{
  "model": "audio frame classifier",
  "dataset": "phrases spoken by 400 fixed synthetic voices",
  "train_examples": 39062,
  "gain_aug_db": 10,
  "noise_aug": 0.01,
  "n_mels": 80,
  "hop_length": 160,
  "input": "mfcc",
  "spec_augment": false,
  "win_length": 512,
  "num_classes": 41,
  "output_stride": 4,
  "arch": "tc_resnet",
  "norm": "batchnorm",
  "activation": "relu",
  "channel_attention": "eca",
  "drop_path": 0.2,
  "depths": [2, 3, 3],
  "kernel_size": 9,
  "stem": "single",
  "widths": [128, 192, 288],
  "init": "kaiming_normal",
  "residual_init": "scaled_by_depth",
  "optimizer": "adamw",
  "lr": 0.0023,
  "beta1": 0.9,
  "beta2": 0.95,
  "eps": 1e-06,
  "grad_clip": 0.5,
  "steps": 12100,
  "batch_size": 256,
  "epochs": 79.3,
  "lr_schedule": "step",
  "warmup_steps": 2420,
  "weight_decay": 0.2
}
Rows from block 4 of a small audio frame classifier, named by matrix and row number. Rows with one number belong to one channel. Each number is 128 + 24 x the weight over its row's rms, rounded and kept within 0 to 255. All counts start at 0. Numbers have three digits each. After the name is the row's rms in percent of the matrix's.
After each channel's rows are labels from the 100 clips, of 14848, where the channel reaches its highest value: "peak on" is the class under the peak; "top examples" is what is common among them. Only what is clearly more common there than usual is listed. The data: phrases spoken by 400 fixed synthetic voices. In brackets: how many of the 100.
# convs0: first width-9 conv (model.blocks.4.convs.0.weight, 192x192x9, each kernel summed), inputs 96-191
# convs1: second width-9 conv (model.blocks.4.convs.1.weight, 192x192x9, transposed, each kernel summed), outputs 96-191

convs0.44 085:123131073128117101138111106115112160092111104150133111133102159139144150156130146126178144158127142068150142132072134158075112129102164136105139137153151085123091163112138082169136077112134136135083108112179100127116103101134086087131122151102133142150141140110115158140119082118139096144
convs1.44 074:136062151136132130102111096109110097138122122121131133122121054150084129113126083120091147117130114110073133149134096102105152139093112114105145116137087132142088127136095133126106132140103100113154137094121130153121099126100121186129106126107142122106122123134142088117131146121092140157
peak on: /t/ (39)
top examples: reverberation (65); fast speaker (48)

convs0.31 116:144132097145114094098115152122119114149132128144147098122152172140155082130145131125149096136139148098095115074099090163129094081125110149168144130163099116100065128126142108099113127128105140120108147125146097136125088126107112098123078099124121107145084103164134131134110130143099130137
convs1.31 101:130099139130103117124150120115149118134109104144093131134126080125104091116155113146138104099118107119116106084101115121076121135146115127120121077124152165085068152145124127147125114121130122135106133144070108134110073126101133131125130078112147112110122081109167119118113129112115142108
peak on: /aʊ/ (98)
top examples: /aʊ/ (98); /s/ (92); /h/ (64); text has "house" (57)

convs0.145 099:097138114108110126114122122113105120109145110091083114133153129123149088118105109118135100100154165123095159133116117099114098072144140105117126130142121105138131164134120110132114154104174132144141102099113167140157073129123172106118127149104107121128118120160121107157145125149112126124
convs1.145 099:128119111121156147109173146114132099095083107181090113159144115134129138100122143097149146116112099131123100134141129101091139134119165096133118148130157133131138121113113131095071148141113143138127140125120115108105140126112113120149111152117110145098115115114104120168195154085121128110
peak on: /i/ (33)
top examples: /w/ (56)

convs0.99 127:177161128069135176139132127153098108140115086130169149156158119143100120107116097106158130136124115160106127140100072139153119157106096109158173141149156147093126106082123136098120183116121107122122130131169164104154123132091137148131124083120117114103105118092139128123106121121119136131
convs1.99 129:115151127147107128126132130057141115129112164122105119097152150119118100107124137132140141145106150114102133092127104133127128127104119139100117082092123130006093166077152137112140115095123107116147138149095134132113108125047122132129115125137154149119140123121153123114160136104142141143
peak on: /æ/ (65)
top examples: /æ/ (73); fast speaker (54); text has "apple" (29)

convs0.84 089:139172120132147150140124103112086149152141108137136090142050113166180134103152137155181130140165150083097108131099134135111125120154133108099154142136145122121102122121111083132139119123144134152139122127117114154148113174152134107074103088113102145137147137124156080107150132148113127132
convs1.84 100:112107097135060104132115135122154143110098149140139137122067136146126116162129120134072100088129134083138128151147127071057117128118149140075130133099099150119132154147150147132161082136146090138121122114141124116109137140073161146094130075115143114117142144125105138132085130149119090112
peak on: /eɪ/ (78)
top examples: /eɪ/ (82); fast speaker (52)

convs0.125 117:132052115086141084113138117107147107116126121088116129120097146102083137134132130139141128094120117142139118132122129115127151144110141116091082175118138137146134130101136123138076120113164112150135114087100124145092122155106083085138145144122135142060144148106112115114074144117139133135
convs1.125 101:152090100085111093093115099110124122124127155103111091117124149133089130088130153144156119137133134108102146090139145153144124091152116163125118108108114125181166090135156121150089118115116111099147137122085161125145122136102156088141112123123098139077110131117108099146077128142115184143
peak on: /ə/ (98)
top examples: /ə/ (98); /p/ (63); text has "apple" (34)

convs0.73 113:141103123056103115109095106142128126122138075108110125135123126111094131134147128107103140111096142121122126139111113129116151157123116083136126121132166113136121112095093089131134138100103106118118103093160115123126125129161133126070122111132133134148155106111121106112071107127110087105
convs1.73 120:154118132061140107103170154148112126088103121124159134132121121148115174137138127152153172135146089128141144120137115126091118165130132102134153145086129131117113129143117139135117104148115093149115137090149132110126121110122123153106111148128172136156121135141137130137046099141139117130
peak on: /ɛ/ (76)
top examples: /ɝ/ (83); /ɛ/ (81); /ð/ (78); /ʌ/ (38)

convs0.12 086:138120144133132127119080094145112136103116165137101101143147145138148091106093111108110084073158117073122142088098144101135133132097114078139103077160090116142145091101131056127110152132131065117114148150125090132137120129153100142081150108109115146139119103093106105125119126140137116126
convs1.12 089:074069089113096177155146141141153111172122082068156123107101130085118094160148118112119091080153110095140150124115082117145167173145142156115155142147144146094124177161128095128129104126132138141132105086133165145113123102118145155118164089133117124176163141136096155114118143144080129085
peak on: /dʒ/ (74)
top examples: /dʒ/ (76)

convs0.166 102:124105120138081130127110147115144135085153122125173095162144145128162115069138132102110095161024134119147159113101140198165108113126116133123130121155098135151151106135125114098156096131164122101149137149127134098144105140145125138103140144125094125159160093165115095138093144121132123135
convs1.166 108:129106083121033104148129144095120155147119123108115123086097123146089086099154109129117130156023167123127120143132131068067154129131127118081116123117097126123157144099159097123107140099109093120132119114119129142115115141103091104125138079126133120114100089105168124117125117147122126131
peak on: silence (93)
top examples: clipping (32)

convs0.158 079:162126136122140092139086106126135126142096116149125120163108102143133131135119125149131101139169137080155131147099141073130119132168109141147125121148108104136086135152099170116122093147106143093084132115178092136109126126118128134139105113077161108155091087134136143147102092113113107151
convs1.158 098:145123105131095158108135112147070096119109093104140109138140080090143140119115115101099074101141093133125127120124111092124129116099120121158134100150116104120129142139146141127075106111128150088159125111099138132120137142112114127122152116112108121123113151116129106137123101113107132113
peak on: /t/ (70)
top examples: /t/ (100); fast speaker (52)

convs0.131 101:142114122133085123134084126125107173102124134120110110125138129096117130125066163103166124155082130121144141128105073142114114131106129123118137105158185082130109123126113120147095091129112100127096085102150091109096070090131101085112121130121079131139155134125122104156134083121133102135
convs1.131 093:164107144152140149120182132142107143165133068127115130120157126129165123125138134092146165136158118103130122099082096126107159135140136109144100092109129131112110145137116141117170166134152155169137105097127136153114100114130149148094094180123138112130087179127169160166093108086140115141
peak on: /æ/ (74)
top examples: /æ/ (79); /θ/ (37); text has "path" (35)

convs0.20 129:100144131147131142111125123139142121118125110139149092122128102120113126133131122142129128115151126142139103099115135087111073151142091100115152133102095057155111158148149152094122130135141114117120071132110116094128111115128090104108114101094104061152127137126082134107133106102127108136
convs1.20 117:159113130111117087098120129076178155083159138139136124175098160126131119116142127153141148174166127127104126114150137176146089137093109115129088115140129116080101122138101142107147151162144132127147160141105135079138149148092146099122120104129121061125111112137067129134104120143151164107
peak on: /t/ (66)
top examples: reverberation (97); /ɑ/ (65)

convs0.42 134:115109134177124038095115155168122108134112140134130108130122134150158115103131110120066133110157127125111110112129099137145119118107155135226155104154089136129131146118144122132140080118097162128152108110108117099123093134162102088143119158121140126056104111114115099124132143099129134098
convs1.42 113:119125130125129126104162115047156144111131139106108126137076098129090143128131133117104127111125121130125163146141100124102118123155101116015125108087079135033124129124126116121123131123148138101121121163105122127127156135128135160076120126152130138144133109122125132112159109163129111103
peak on: /ɪ/ (89)
top examples: /ɪ/ (96); /z/ (41); /ʃ/ (36); text has "fish" (26)

convs0.117 099:146110136128125159142107164130140125144108137159154065135124163130139092116161095094131092151115130130114110117112134171124118095124129154104125153151076136146084121147099097131140111121113154101176140127083089119141117108111111109127167094091114086126101137110130143104078095126114113107
convs1.117 110:107121120122097120112127107100116146120122101099107132119117117099101133095123142090102099121083114084133137090130097069112140112132103119103102119130081142109076101096136152086065128121135121119115115097122142129081126131084136101147111114138142123116142109135120091093100143111095113120
peak on: silence (77)
top examples: /g/ (38)

convs0.56 092:091149129122118108091075124141101120123142126176119138146137113128142118149114159151118135157101162079134116110116079136136118088113167105183088127161109087126104150108126110133126088142092111092120143083132119119105107118067135133131101150079142138152135152125129137118138098115114124117
convs1.56 080:152150165107127116157129131151108126115124130113130141140139128171119135114162115079129113140159124126103158131127112160125116134120155143157124149165143171082085143132146125161116149136070106107115140087137140123094057140130155113154099169147131108106110148164175134102151106141105149156
peak on: /f/ (59)
top examples: /f/ (69); fast speaker (56)

convs0.112 091:133102096134100127113138105137129086087117137085136120132153131116098096092154096152107109125113094153134164131118149136113156132137132128127087134104084121122152135136085115100114131083123112129137073130083082101081100129158166118116101120126094144145111079137144107114124131128095133139
convs1.112 110:127086106130082117105108145141159125175148120079156106061127113116107100140126114135120162151073103091124123124154108122117154144165122113143135129129119115127129113097092098171135121074137147118154135146126109127061142147131132104110135136128120096144113115081159120144136134130081118132
peak on: /eɪ/ (56)
top examples: /eɪ/ (69)

convs0.97 099:085137144128123113100103116131134154112130148153121146150134109125150128132134119127083154140155116074122130123082127132153106139128144125149152098127102114140167126147123159140116096148108131108110104129148106153159103111131128126064144128123111148050121088132154137117132050096122110109
convs1.97 083:162100151115127120110155132127144100116124133143122124180096126084148118097129127100135123111140136096120099113121130095114139132112124100109122113106131152110131158153144102122053178170105153160149114119139112142148148164136146191147140115112095145113106123158144120105120137072158127133
peak on: /g/ (29); /ɪ/ (28)
top examples: reverberation (78); /g/ (37)

convs0.106 098:136119123136082136131142109123187118175097123123154123144153104107133110111101105144113061095128095102113142099146133089164106147139094156076110136118121124126109127124100111119107161159125126192115153105130133176116121122133118086107123115098155136152156103138136122127147160158100146111
convs1.106 112:118099112113140124147149129107121161150132108151149103114121096125083161092090130121132084123056082159131132119122103121108147159120136101092110151090125114113151093133108131084125124127127127162137111130112133125124101116117118144134136099144116123124152095152139097113095114116099108081
peak on: /aʊ/ (61)
top examples: /ɝ/ (68); /aʊ/ (66); /f/ (57); text has "flower" (37)

convs0.143 104:119138131075116159112119142127138164156076137131060127154138128128145143126121092119129100078166103139156134133110108088166116136126130103136149119116162063121092126095107105146135126132159138143087148093157130141114123129128104108097132103097156117122124153094103127176085138151122090123
convs1.143 095:115105113132140133101137121087148091126136123135145117090103096127138173091115090140147103078155133097102159123141160146109138161169139111133131099110135077106101162145114122089150113136078118153127138144069104142083140137133137177130098138100202139164088140167134111105085106153114156087
peak on: /ə/ (27)
top examples: /ə/ (61); white noise (34)

convs0.87 119:108050106145118098094099121109145101090145119133097124127135127122113148110132113122065135136156131128138140112163092109134116134105138105120139104092020120110101102134143088139121115130118135115119135134124105114138069082138124143118078143123095138153132128112118090084111124110139133085
convs1.87 116:143088163154174149142174124152146138086108157118142122123150111125131111149145140151160155120152115146151160148138120138123134107128184136109114097118089114082136120129149145077152113090163130148123130130104142112129162127154148133135116162147160119129129045141116097101177118136112146136
peak on: /ɪ/ (75); /ʊ/ (25)
top examples: /ʃ/ (89); /ɪ/ (86); /f/ (70); text has "fish" (64)

convs0.78 120:087126119112116135104093184120118137107127112115114140140145134104095116075112133111149102123125116149114093152124102134095144092121193107117097119149171151059134073086151124094103102113104103110127113113114074143121152140134105121129141122130144096146104127136126131143099109092105134148
convs1.78 117:145107163108121144097101115122126127120103115172130125122132107099061133140132094146108176127105144168132102069112129137133141160130102135120083104130117122071130099161129125074090127136114121160122153173098103121129124119125124155145098128180120130131108098159088139131152132138151123082
peak on: /ʌ/ (90)
top examples: /ʌ/ (91); /dʒ/ (74); text has "judge" (41); text has "jumped" (29)

convs0.70 110:142126113132146126111127117136163066101149117138128146127081138094155111057147104124187086144133149120138152131116108166152136153117128125107150113133157131092124155097107125123160140113122180119130099157132144134140107124158142072094113164116109150130117111103104151076135130110133140095
convs1.70 103:107109164127155139105140127115123140130115144129139090091101109095096091086140112093120155120165089137122149120154111114114131103091118120119163135142153138116114110152162115125077124154126069101126147128121103126123142132120095170117149105147121133103118095114106134090167087118097117116
peak on: /ɪ/ (50)
top examples: /h/ (72); text has "hill" (42)

convs0.161 094:112139085179095171102096132066153118118138117137134114150118176121160139110110132137059100078146118114130125092106152071131103129137129112115142124088122097088098147078145089126133136153097131101108126129129117129140097092127117107133096141143155123100133088125130092137117098099110104137
convs1.161 098:121072106140152189113144139153121125095110180140135122125096132146143163142148068127134090109146097141179155115146124108160119137108146148090108149096095094089149173105154135169116119118190083168109138102130136109129159119117160129081166106141153134137144134144082153145119117153131138135
peak on: /dʒ/ (97)
top examples: /dʒ/ (97); /ʌ/ (46); text has "judge" (28)

convs0.169 088:156140129120158109117112143156104104124120118150099139107124084123145130126113104104088128123149106138110104136124015120112096094130144076154067096126093122087127143058135116115165103124159115095118132128116159088145104143120122127102114153114142118112129104115125092095140130129145102080
convs1.169 103:128120117118129131151142152135135152158133119061148108110133118154108116143121049103174134151113126146150091108130173097134129099152144124135139083153122117113145084119166086113152099131081106114120126145120152128164174118126092140161085124129104110116077131128118126103148112133118115120
peak on: /l/ (45); /ʊ/ (29)
top examples: reverberation (68); /p/ (67); /ʊ/ (51)

convs0.126 084:145127152129132118114135123139120127140140079105154138182149141134124103118121165139094097123045120078128117131118115196132117114150135147155106154130143117118165109127099065116157095137163125083112129136145096123107103110141104079127095172099122110103181114106087094117125110139114113163
convs1.126 070:141111086136096120144103103145162121125121187123139112121152125086149085143153140105109094140127093174125093116117111112093117145124107074126101149098100120126147125101143066106100129096120095108129117141131086119146113133134113172120114137154124138109129118108143097139134129114129092154
peak on: /f/ (43)
top examples: /f/ (59); /θ/ (25)

convs0.36 088:108107122110129106116107131128131111097118131105071146137092127158150128099148113091086122163118124116097127120135146122084140129107139086140074147121085121115142086125143122147110148131141064131110132128150126095112113124101108139105122153135138155042144127139115100120137146147126134132
convs1.36 089:138127133121093163138152123156103124158125090071134122140117132113136150111122056089113135111099168133108099099126118138160152117161100124177103108119113126086090139103127098160130109124127091114133125085130144158126176133132140102157156155118102131074106173133101172125145121125135152138
peak on: /ɪ/ (78)
top examples: /ɪ/ (86); /b/ (69); text has "behind" (35)

convs0.37 094:134123150113178146166112143111139100118101122132141139140140130093135109123100166159132127119081119081135126086140089164122125168158102124115112128102142122122103155053088112128076176112134115129106073100167091090118118101127132113118121121114111136133135118109150105082148147131129146146
convs1.37 106:153139107109122125150142129139113123133117148145132149088108150111091153123132187155188127123118110108142107139134131117136158109090122122099137144091166127156167150080145098107127106080135106102125140149135131113091122152132094109099109158176115123131098119103133114126142135114149113148
peak on: /ə/ (44)
top examples: /h/ (62); /ə/ (61); text has "hello" (32)

convs0.173 119:135132137131117165135079095137133134096118121110127138152046140116151140091110121123157113133136137112150145148101118101117130157103072087140165116122157112127118118054117110131105164115116121116100147148138124101132117128147144140121123104105109149030110089114145093065156153095131124153
convs1.173 107:162142140152134082120165102127127152140105127137141105139074139100103113094118113145167149132075091136128134098117086075114117150112122127136157129118149114101105177094110143117185134117174103125148098121124163122150101114122144125107138127142153120066119085090127119100111071107128132118
peak on: /ɪ/ (46); /ə/ (28)
top examples: /b/ (77); /ɑ/ (70); fast speaker (53); /j/ (46)

convs0.121 113:137094112132152151128131143096125097122117114144157148145115139120128118052141120114131134124129123112090135076114107100133116125118109102050085149140135134068124067117130132119122136102137126140115134136134093136064092116104113105114056140137084125103121142123136103167107134099126120133
convs1.121 120:131113126137146129105116121077111169120166110137108134090116150103127117109127133124126115091142149101128122120123074098110127098152114098089068110140111127097098101120117111130124130114140172152152106121114113116078127084090109066109131133144155096079143146114174152149121121136099131128
peak on: /aʊ/ (85)
top examples: /aʊ/ (85); /ɝ/ (70); child-like voice (61)

convs0.181 126:162156120112101197182121096104163114137137114132137155132143127153099106102128110117126087128109131110121129146125098129140132142140085092048067130103097144179111130155071097095060158124152119153114140135130104103113145133136126149118141171114128118173133107100099105133092142140140114098
convs1.181 143:131110136127131117122130124000146126107114103132129143132124116126088123140124122113109140154081136151140129159133117122088126133138126084000073136113078121135120094126115158138147115128121097127132135142118128111152120132101120139130131126149118133158110134132097139122161103123119125091
peak on: /ʌ/ (53); /ɑ/ (42)
top examples: reverberation (62); /ʌ/ (55)

convs0.82 118:117058126152106069137110137150104116143094115138140156129110140102155145152138128095121088139085125127127156152110110111121135114115128126100135094146083160118139099105108101114115143118154119159074089111145082110077132130146110124093161132137042108118128108120163099130108152137108133113
convs1.82 111:131103126099137087128149068103159124111137127134128128106133113104132091095114168123093162156116128134126178126135102110070102154124099173083145144104115108155097124148147140159155071122143141091145076147097160112117084105123126120129123109126089129116149077097094118107155139132132080122
peak on: /eɪ/ (95)
top examples: /eɪ/ (97); /dʒ/ (32)

convs0.170 094:112168116124165185140121124176116124142097135124155109134119136133134083111105154095130137112155103126114108142131102104099138155108149136075148162120138157161141133145157132115133130156116140121098114162141103103134152170154141122126116128123131142159124127142108143108129133166129109112
convs1.170 100:146081145131146125133125136113130156166143134115113103051148099155097128110122067154157148103141118107108125123134116119090130089135091137137119130105101098117082135072107129128144155146140185112097142147152111138090129119084103064117116138148148111137118153159139146114093110103104140108
peak on: /eɪ/ (51); /t/ (34)
top examples: /s/ (82); /eɪ/ (74); fast speaker (53)

convs0.104 084:123122115122114133116115161110149149105140164100106053093137088156155120129108087147133125096112123127107131140118130062129129118137137124144128131128098094158144101140132110165084169134145137110135081122078096138138125133103092131080130131111099127131150117121133117099146131149146128112
convs1.104 072:113137115133137085104141106091169138129105083141121153128148113086153109130137151104122102120139154129127122153158122115101130155084096125121097142093117124113128130088112175104134132109147154116126129140141147123136133100142135122146129143123120095132116146161054127109153130136102130083
peak on: /l/ (36)
top examples: slow speaker (43)

convs0.140 102:134118104111114182166120132068083125139098147103140103125138117137171124120121131059117115120105113126113147101120108089135136138156103110036106151093141131096121089096105131134103149126159101174088090133151104147072159099105126130129152144128119144138142164092147141149156078123111091154
convs1.140 110:133110130078166130137113106085124146109108098159134137098105110133097132117126119120131125139127104150141079111130116134105106109134139091020114123108099136161113122147112105135141106133147125121166126137078114125073113091090106127098154133142120123081120143142145071127133124155143154112
peak on: /aɪ/ (84)
top examples: /aɪ/ (88); text has "driver" (25)

convs0.33 095:132113141122136134128126182117081111129128123099125123146118133140139099128171085105128105152086146055110109129121133127111136127163151149099123148078138128153161101147069087158138108075149099132108127110132126115145108138147158120104104109136107165152134072131139118110126063116104134160
convs1.33 090:133066130063130137135144142112164113175138103120160153115204092104145108110128133120129109138116159163160104096138143142088129102154125137117103128122074145117110130092155153119109149119144116162116119115142097121073133084152093127121081085097135119083103069081135111118168143119131117144
peak on: /l/ (59)
top examples: /ɝ/ (89); text has "sailor" (32)

convs0.142 117:148140114112153127107129109112137158121140100148118119120145100152099093103127102142131090163070133118104166118113112190146101074110139153103114131093138085150127120104127100129126142123102132121158121101109141132121108111135105144142118137128120141071109025099140112121131113110108123141
convs1.142 127:124148043062104126152149126129122131109150124084108121099158120124126118077114123126142105115065124106136108103125124088077131134121091132126100130134130140091137129096159104150106144069128109077105132096090121097154107137111143098113128076095131150098135100123125115125151134141142138126
peak on: silence (100)
top examples: /w/ (80); reverberation (80)

convs0.75 106:139057110064105079151105082118122124095122121089127161148165114132057113118097120104102103108129117167144134151097135084112145138106136119092123120113133082151126093122150096120109164094115120148096126152179086104142092130124134122126124131131136136122126110145106119132082116098131114132
convs1.75 108:126157127062110165112132116161129140153138096162146114097149093137059124116099135110151141130114110107099145119104122145115098150094096103173151107123149146141121113150127125132119102154137158136119105122129158129115156139102133152144171159132149114164151147135137142127039114128151134096
peak on: /ɛ/ (55)
top examples: /tʃ/ (75); /ɛ/ (63); text has "chair" (47); fast speaker (46)

convs0.92 098:132120130129161067134133135093100100100109155105135112129115133063162120088133118103134115108112118103115100122128155152142128131160122141126111163088085094158151159141121118124117072133146119091165134119139088135159068092159160119101121143096148142112146133151089135135130126144139082142
convs1.92 087:157060127117186106119112151128157124143106135121083091095123124111104123100145112118127138114114140137155117132142104112093129100085138098092114113108128115107129120122155139131135129134137162112128117133114119146124094148121112148144093116128126111061121114129142118160150108108098101115
peak on: /ə/ (42)
top examples: /g/ (35)

convs0.98 120:085061105125128142129148132060137072142132140100138115146137117162130132110178083085095138112138139132139125115146139137120105183126141139106135122119101113087124057128157121091113130115135138125135121157141143148108083103101106091082108106116097108086117135126132122130135147154126119157
convs1.98 095:152111142170097087140123109072148147115116120147143129138133145125129122138108116149100149146146158154147121143138127127117120098157167111113074118105099134110084100090107142117124096105130114137146128132132106131093144115137133105077127133126142106105098133122132143121168087120152184113
peak on: /ə/ (83)
top examples: /ə/ (87); text has "apple" (27)

convs0.191 105:133102109164109080131137130128115130149124093089157101146150107136130147143118112097040129116102106122137129132108081108132148127087123136152104093155081120113102142106136147114136158108145088148078084145147137105126118145129119110142175118140089148079126092155137099139132145120118122109
convs1.191 136:143123129095043049130120123154143144145106103128132085114113137105106098118088097136076138121100110071120105136118128081116132090145137122158112119077118131089099117124122122153141093143122155128102114143153156115126163157080120099135122093152109093113121135099102164138105125134125106131
peak on: /eɪ/ (100)
top examples: /eɪ/ (100)

convs0.130 071:102127122128126120141151137125139087170064159146157135154142159148114108123110124102131108116093115136105123151109114118154139107142100135126102094138104124097139117188156178119129147131072157150130130114184138093128135169151115126103157126092109107114139153116122174126121142159117128111
convs1.130 074:095112082151160140153084096144099091110132164130126134078107103104134141102128141143112133121151159147167124110112126108118163077106175108157153138075128126160115152136146066118084131153152115101131128078182126121125145095134113140126130133153105077155118103145119084136137088111137109125
peak on: /ð/ (47)
top examples: /ɝ/ (77); /ð/ (60); fast speaker (56); /ʌ/ (44)

convs0.152 096:086094111107085146125110102084160103078152127127087053152119129093119127070131160147128122140111108142150134113111135123141139159106135112083143137106134081099149146100142146131136151117096141103165086146128105127130078089126147100125107126111168136126098139095093121144160138129134072134
convs1.152 101:176155133137125156114151128126115130095094108089145096149060100141095151092118128117137175124104139152118161155138129088129122140128109113126134148102157161174167121133136142147087133119135136145135127104125130124126147119163140118089135175103127111148122163148132178146138107094129163119
peak on: /ɛ/ (64)
top examples: /ɛ/ (76); /w/ (70); text has "where" (47)

convs0.164 110:123108126079114093128111140099140095114094126109141161137130098111121129089143121088114138139090079096135137123143120141132118098129150126155102072131118121087115135111127157138085171078137089117133108099128142115073109127105128114106105104100095114073106093067118095135134133110106122138
convs1.164 130:138104116012124099154150103109135134130132124148121096103159161125136140086108123147150127142113114148118112057113113146141128097142127136130130081105144131074116116139134119134086117112120154094138123150123151117105143153120119106134130083133139159044118097127120122089143108115125154098
peak on: /u/ (84)
top examples: /u/ (86); /ʃ/ (36)

convs0.30 090:090116109144136154120130132115122102135112124154091184135100160122189143117096138116104110099131119146123135137141131129163126144100111131063079157140142083052101093142126127142095138139113127127146152116139064123077117128153105115128132098120185151138138151132122123141115157189142102141
convs1.30 112:144088147144146163116143124047051105130132102140142132105121073148117137148154098105099146148140166106119113149129127129125134132090087107027102093143043132050131093128118105149128113104110113133138138092116119171111118141112114142123121144132150134104145176163148143123103117133117113116
peak on: /aɪ/ (82)
top examples: /aɪ/ (84); fast speaker (46)

convs0.179 091:109087126107128125092112102114112177138138080116095130156140140150131136105159123122104122152116138072142113117103164150116159091135131100131077148098129086123116156126150139120127097151102090136072142085135110129098115089137107130064083113094099130143167102111111144141144125147092108124
convs1.179 087:153100128169126133146142133056093137118151109154149103135138121116162140148159127124120154121137141153100172167125126137146154139150124129104102148110068125122113145147123126111120151115108129132137106088119120144069147113147140175051105121130092136104114114129152104155140152080101153128
peak on: /u/ (52)
top examples: /u/ (55); /j/ (34)

convs0.155 098:129110119129179119138110135126099131139148116122090141109136137131111096101126112083107116051168117144107155110106111077126109143124125134134112075164107089139095152120145112132141134124097131113103137165140129120130111104134110138044096162114120093133122137146124141144102154145142123090
convs1.155 086:139112071186170120106167116133109110141104105152132161110131152141157141115121112139139157131149128145108137156116152090132128171102092106143144123138132142113172151112154091117109132099183151143127099087124090145116165126166124167109156161127127156125154105127126087096166095147052141095
peak on: /ɪ/ (27)
top examples: reverberation (76); white noise (30)

convs0.29 081:138122132144071127115098105124152126169089120149152069119124117114175138134152074103145108117138133134135141090104138130113122152131124142174108145107123098130110142137132117129159151143112118094110110124149121116119126102142111116114119125092094116150133129128144131135145078078125102112
convs1.29 081:109098110145142156139137148148135137132118143159119149117116173082113097125132150145126124099157093142106089134166046122130152073082114129097120109110124126135172143120140114064133118115105127110105135127130149130156131134115137111101150132155103101110115129067156104121093179099129099117
peak on: /f/ (64); /s/ (27)
top examples: /f/ (73); text has "left" (31)

convs0.138 114:135148118092150137114115083119132138140131141107128068101129117144132108103084141107117055049183109159148102101118115043129100099124105089146102092107152099131135125117110121118109156123137165128146141095114121125102120119105094145086115130118112139111118153123110144132112133152120107126
convs1.138 113:095141027142137131152168140151090123119106110118146140126129152112145165099134134089131096088138135143104137121135172201145137163120128143135129122136152177147136148086121055103125126108133127141125134105105114138083134110136141163066134151101110153130143128130138061117127120150056161121
peak on: /ə/ (54); /aʊ/ (39)
top examples: /n/ (100); /ə/ (71); /aʊ/ (47); white noise (35)